config.yaml
train_examples: 197500
downsampling_factor: 8
encoder_layers: 6
encoder_width: 256
decoder_norm: "groupnorm"
decoder_activation: "gelu"
decoder_weight_standardization: false
decoder_blocks_per_level: 1
decoder_block: "plain"
beta2: 0.999
batch_size: 128
weight_decay: 0.2
Rows from block 3 of the encoder of a small image denoising autoencoder, named by matrix and row number. Rows with one number belong to one neuron. Each number is 200 + 20 x the weight over its row's rms, rounded and kept within 0 to 999. All counts start at 0.
After each neuron's rows are labels from the 100 images, of 14976, where the neuron reaches its highest value: "strongest on" is what is common among them. Only what is clearly more common there than usual is listed. The data: gratings and oriented noise at many angles and scales. In brackets: how many of the 100.
# fc1: MLP up (encoder.blocks.3.mlp.fc1.weight, 1536x256), inputs 86-171
# fc2: MLP down (encoder.blocks.3.mlp.fc2.weight, 256x1536, transposed), outputs 86-171

fc1.736,202,228,214,181,221,191,181,196,200,199,195,175,205,207,207,160,212,206,211,193,186,187,206,198,230,202,167,189,200,195,207,198,186,199,213,210,185,168,213,191,203,219,197,200,192,203,216,176,191,203,204,213,178,183,209,194,188,204,172,211,224,158,211,242,210,207,200,238,167,192,220,151,212,216,187,190,152,223,207,197,208,209,263,174,193,200
fc2.736,187,214,235,164,185,233,220,208,193,216,197,175,192,195,213,196,180,187,194,239,191,203,189,213,146,187,190,197,212,217,180,181,183,214,193,188,228,218,203,169,192,187,198,211,190,201,204,196,208,200,199,198,203,205,211,203,199,220,217,211,190,184,152,182,214,214,205,195,196,177,211,237,214,211,211,204,201,208,166,172,209,208,134,232,229,221
strongest on: coloured (100)

fc1.163,183,203,196,186,245,203,151,169,189,195,217,189,196,212,215,189,181,214,196,201,190,192,204,199,241,207,214,199,188,212,190,214,259,185,183,233,200,192,189,205,190,235,172,161,192,201,198,147,195,199,227,172,188,178,202,219,202,202,179,167,201,210,212,208,186,166,203,182,226,213,224,173,225,201,184,178,226,212,170,197,172,214,224,217,167,196
fc2.163,207,197,201,203,193,180,225,197,170,198,234,216,189,203,206,197,195,203,188,179,181,201,172,182,159,187,230,217,196,194,203,204,199,254,204,190,191,209,200,197,222,211,193,198,194,212,217,146,199,200,164,202,210,190,209,200,222,195,234,203,190,192,212,222,230,197,189,186,216,205,206,230,201,216,188,237,192,211,204,213,181,182,214,207,230,205
strongest on: coloured (100)

fc1.53,220,187,196,154,188,206,232,214,191,195,183,207,209,185,172,200,172,221,177,203,226,230,200,190,191,211,230,178,170,209,205,200,210,176,209,192,221,183,187,242,206,181,195,243,220,190,197,218,192,149,190,172,191,182,199,235,200,183,203,240,167,196,195,183,186,189,187,180,220,204,217,210,187,213,223,211,179,205,186,167,230,184,221,187,194,204
fc2.53,219,189,200,225,201,192,154,222,213,180,207,195,195,197,228,193,219,169,231,211,208,200,197,217,188,201,232,221,177,240,154,205,196,241,172,184,203,157,208,259,199,224,177,220,197,210,199,210,184,195,196,210,208,203,140,200,218,219,220,179,181,207,213,236,224,193,195,196,216,212,192,182,196,203,175,209,202,195,198,228,240,228,195,192,203,204
strongest on: low contrast (100); fine (76); sawtooth grating (38); kind: sine grating (38)

fc1.334,219,183,210,180,225,224,205,206,236,228,232,193,193,186,232,169,207,192,200,218,197,196,209,173,238,200,197,193,215,164,213,203,199,217,171,175,216,209,196,215,165,246,178,216,193,236,161,205,182,207,238,192,160,177,205,202,181,201,197,191,211,215,180,190,186,216,252,211,184,185,207,179,223,246,208,175,203,198,202,223,216,163,212,243,180,222
fc2.334,226,179,153,211,236,167,196,195,209,203,218,185,199,192,234,203,212,174,210,237,189,206,204,189,231,195,221,196,208,204,197,175,209,187,168,193,216,195,209,212,202,214,178,206,207,229,165,215,173,207,192,178,187,191,232,213,178,220,215,210,232,212,192,187,157,193,215,215,211,185,191,199,203,210,218,216,194,175,203,191,179,182,194,222,197,208
strongest on: stripes at 30 degrees (52); square grating (51); dashes (48)

fc1.422,193,214,184,175,200,200,218,272,194,221,176,183,207,220,255,221,214,195,151,195,168,232,191,195,212,200,208,232,200,226,203,203,203,193,193,208,200,162,192,207,166,200,208,192,242,223,210,205,224,177,206,206,197,223,198,183,190,212,210,191,165,190,192,181,185,209,183,194,193,207,181,181,218,194,199,213,177,196,179,208,206,225,202,204,187,198
fc2.422,180,207,194,217,172,202,202,168,196,221,176,198,202,204,211,211,168,233,210,193,255,194,214,222,171,200,210,197,179,201,157,181,219,245,248,195,193,204,204,186,197,197,197,228,216,185,189,158,179,194,207,182,183,202,189,207,233,178,227,204,185,218,227,155,240,202,183,203,212,207,202,193,191,170,222,202,206,208,187,174,197,211,169,187,223,183
strongest on: very fine (92); stripes at 90 degrees (69); stripes at 105 degrees (30)

fc1.750,233,224,192,197,218,212,225,203,205,153,187,235,202,216,220,199,194,209,227,194,177,203,205,181,211,205,175,216,228,196,246,208,228,203,199,202,221,192,182,213,206,208,205,199,174,181,178,191,200,208,211,197,198,209,209,186,192,188,156,190,165,174,197,180,205,180,211,198,175,190,169,204,241,231,203,203,190,201,218,225,162,222,196,210,171,240
fc2.750,204,212,196,173,195,165,201,222,168,231,236,169,215,201,208,203,175,171,196,214,177,204,209,181,179,194,214,186,229,207,189,194,174,172,189,208,197,238,201,199,187,189,205,199,203,214,206,169,180,203,210,219,186,154,212,208,206,220,252,245,193,207,199,216,203,199,191,188,219,191,202,230,185,179,210,218,217,214,182,156,207,159,193,195,211,226
strongest on: fine (65); stripes at 60 degrees (43); stripes at 75 degrees (35)

fc1.654,215,188,200,187,185,203,202,165,219,203,208,201,204,202,218,241,181,198,167,225,181,201,216,213,193,219,189,189,215,228,192,196,177,201,197,174,183,210,210,215,181,202,202,210,197,188,187,201,187,193,213,180,206,201,186,217,191,227,182,171,187,189,201,163,159,207,241,201,182,189,201,208,155,214,226,203,209,216,247,240,208,186,194,189,210,201
fc2.654,200,177,209,180,183,204,237,188,213,192,187,243,198,204,166,240,177,221,205,224,204,200,169,249,165,202,212,170,176,204,196,206,201,215,202,216,190,185,197,238,257,192,204,207,187,243,179,161,222,201,219,200,195,194,194,204,218,168,204,158,205,195,206,186,198,211,145,209,209,163,189,195,182,202,219,208,203,198,227,234,226,197,186,200,212,207
strongest on: very fine (90); stripes at 0 degrees (74)

fc1.506,206,231,171,191,196,209,240,188,206,210,241,167,214,217,195,235,245,179,177,219,200,201,192,215,199,168,197,193,210,205,189,189,162,219,183,205,191,178,186,214,201,184,171,193,229,201,188,179,211,215,203,243,194,220,210,192,174,189,170,215,214,184,193,209,190,206,238,182,195,189,186,198,204,192,216,213,210,201,244,183,209,167,223,174,214,219
fc2.506,196,219,194,222,174,175,212,216,211,236,224,146,210,197,188,193,208,215,174,236,185,199,185,207,161,153,211,208,161,176,195,173,169,201,199,226,210,202,209,221,222,175,196,195,197,265,189,166,199,197,168,239,203,199,182,187,239,195,228,194,189,197,228,233,222,201,192,192,202,185,203,204,219,152,195,222,200,176,202,186,175,199,169,182,223,219
strongest on: very fine (83); stripes at 150 degrees (54)

fc1.140,228,197,202,252,202,209,196,220,244,237,191,211,199,208,174,189,237,192,249,213,207,217,194,229,202,195,214,203,201,195,223,207,188,178,176,201,195,201,190,223,223,210,192,199,220,214,182,194,198,183,210,207,191,209,187,211,187,197,190,191,208,183,216,220,175,219,143,193,199,176,199,206,208,198,216,210,218,191,207,206,169,192,204,198,171,205
fc2.140,194,234,236,194,205,185,194,216,127,189,208,149,203,201,190,162,209,189,197,188,207,197,249,196,194,194,204,189,211,224,210,152,248,198,196,192,206,213,200,214,189,193,215,219,217,191,194,197,224,200,191,195,206,232,230,200,224,226,230,179,211,196,163,205,203,197,181,221,202,205,192,230,187,222,192,201,240,201,180,189,265,205,215,205,234,192
strongest on: very fine (95); stripes at 60 degrees (57); square grating (38)

fc1.604,218,165,155,189,194,208,192,201,186,178,163,189,181,200,183,239,204,186,182,208,231,198,204,167,217,221,180,222,199,209,181,206,207,221,177,204,184,197,189,185,196,198,214,191,194,175,215,178,200,172,206,181,175,188,210,210,207,195,213,230,194,247,183,201,179,194,209,236,179,236,232,212,188,187,198,211,173,228,171,191,205,182,204,242,182,155
fc2.604,198,237,202,231,201,175,239,197,221,181,183,232,195,197,188,198,183,200,223,186,191,200,207,189,177,181,183,191,216,197,227,200,213,188,238,162,218,210,207,195,206,190,200,204,185,197,197,207,205,195,204,227,202,191,213,190,191,211,201,191,214,174,188,211,204,198,195,183,189,189,169,210,201,213,167,200,229,175,217,188,222,197,184,165,237,247
strongest on: square grating (75); very coarse (51); stripes at 120 degrees (37)

fc1.494,229,223,221,213,193,164,203,220,197,180,208,184,200,225,236,225,189,211,204,201,166,199,226,187,198,186,184,200,208,173,212,180,180,189,204,180,193,190,192,193,203,196,208,227,237,216,207,178,215,221,206,190,206,183,179,194,173,194,185,189,224,193,195,212,217,221,197,209,190,205,215,205,161,191,198,185,188,190,187,178,186,215,226,160,220,191
fc2.494,177,233,220,172,215,216,214,230,211,230,190,196,198,205,179,206,182,150,198,199,212,198,187,178,175,199,188,199,181,177,220,188,169,189,197,204,203,180,200,183,182,176,203,173,187,196,197,205,212,201,189,218,214,190,207,221,215,199,203,220,180,193,194,208,227,215,204,198,192,146,181,197,228,208,182,196,206,196,202,236,221,225,177,222,187,226
strongest on: fine (65); stripes at 135 degrees (61); stripes at 150 degrees (26)

fc1.327,219,217,180,225,210,220,183,219,195,208,178,148,172,177,222,210,229,204,239,208,199,211,221,202,189,191,186,229,230,242,209,200,218,211,202,212,199,231,188,200,172,191,205,182,202,176,217,207,167,193,200,175,173,207,212,230,159,201,194,213,188,188,164,201,213,213,222,167,176,144,177,189,177,209,211,211,227,194,190,193,199,181,200,204,197,182
fc2.327,206,209,196,210,177,239,165,226,168,221,196,160,171,191,221,224,189,197,229,202,203,202,201,211,207,184,213,230,216,253,186,151,216,214,214,236,195,248,201,208,178,206,191,221,194,157,226,200,212,200,157,183,199,189,167,187,148,220,234,240,182,190,214,206,188,228,209,196,209,191,170,178,232,205,176,219,212,205,191,184,182,196,189,202,209,163
strongest on: stripes at 45 degrees (85); very fine (53); kind: sine grating (36)

fc1.593,206,205,218,227,202,214,194,275,185,240,206,189,223,207,204,162,172,182,224,204,177,202,192,171,216,185,210,169,211,159,216,170,189,195,211,253,198,221,208,214,197,202,186,192,172,159,162,186,223,198,210,186,191,200,208,198,181,161,214,237,198,215,200,206,198,199,225,207,202,188,171,211,200,199,214,198,225,201,193,172,203,219,193,195,185,175
fc2.593,218,207,203,184,173,186,215,172,200,191,232,208,196,198,162,210,177,216,180,209,193,200,187,208,152,201,207,178,182,195,220,211,192,234,210,231,183,246,201,226,237,192,206,182,200,207,199,160,207,201,186,239,205,205,201,214,227,207,189,168,190,199,201,212,182,209,209,204,204,198,180,223,210,196,161,209,216,205,200,198,228,208,170,210,233,199
strongest on: stripes at 90 degrees (70); very fine (67); square grating (43)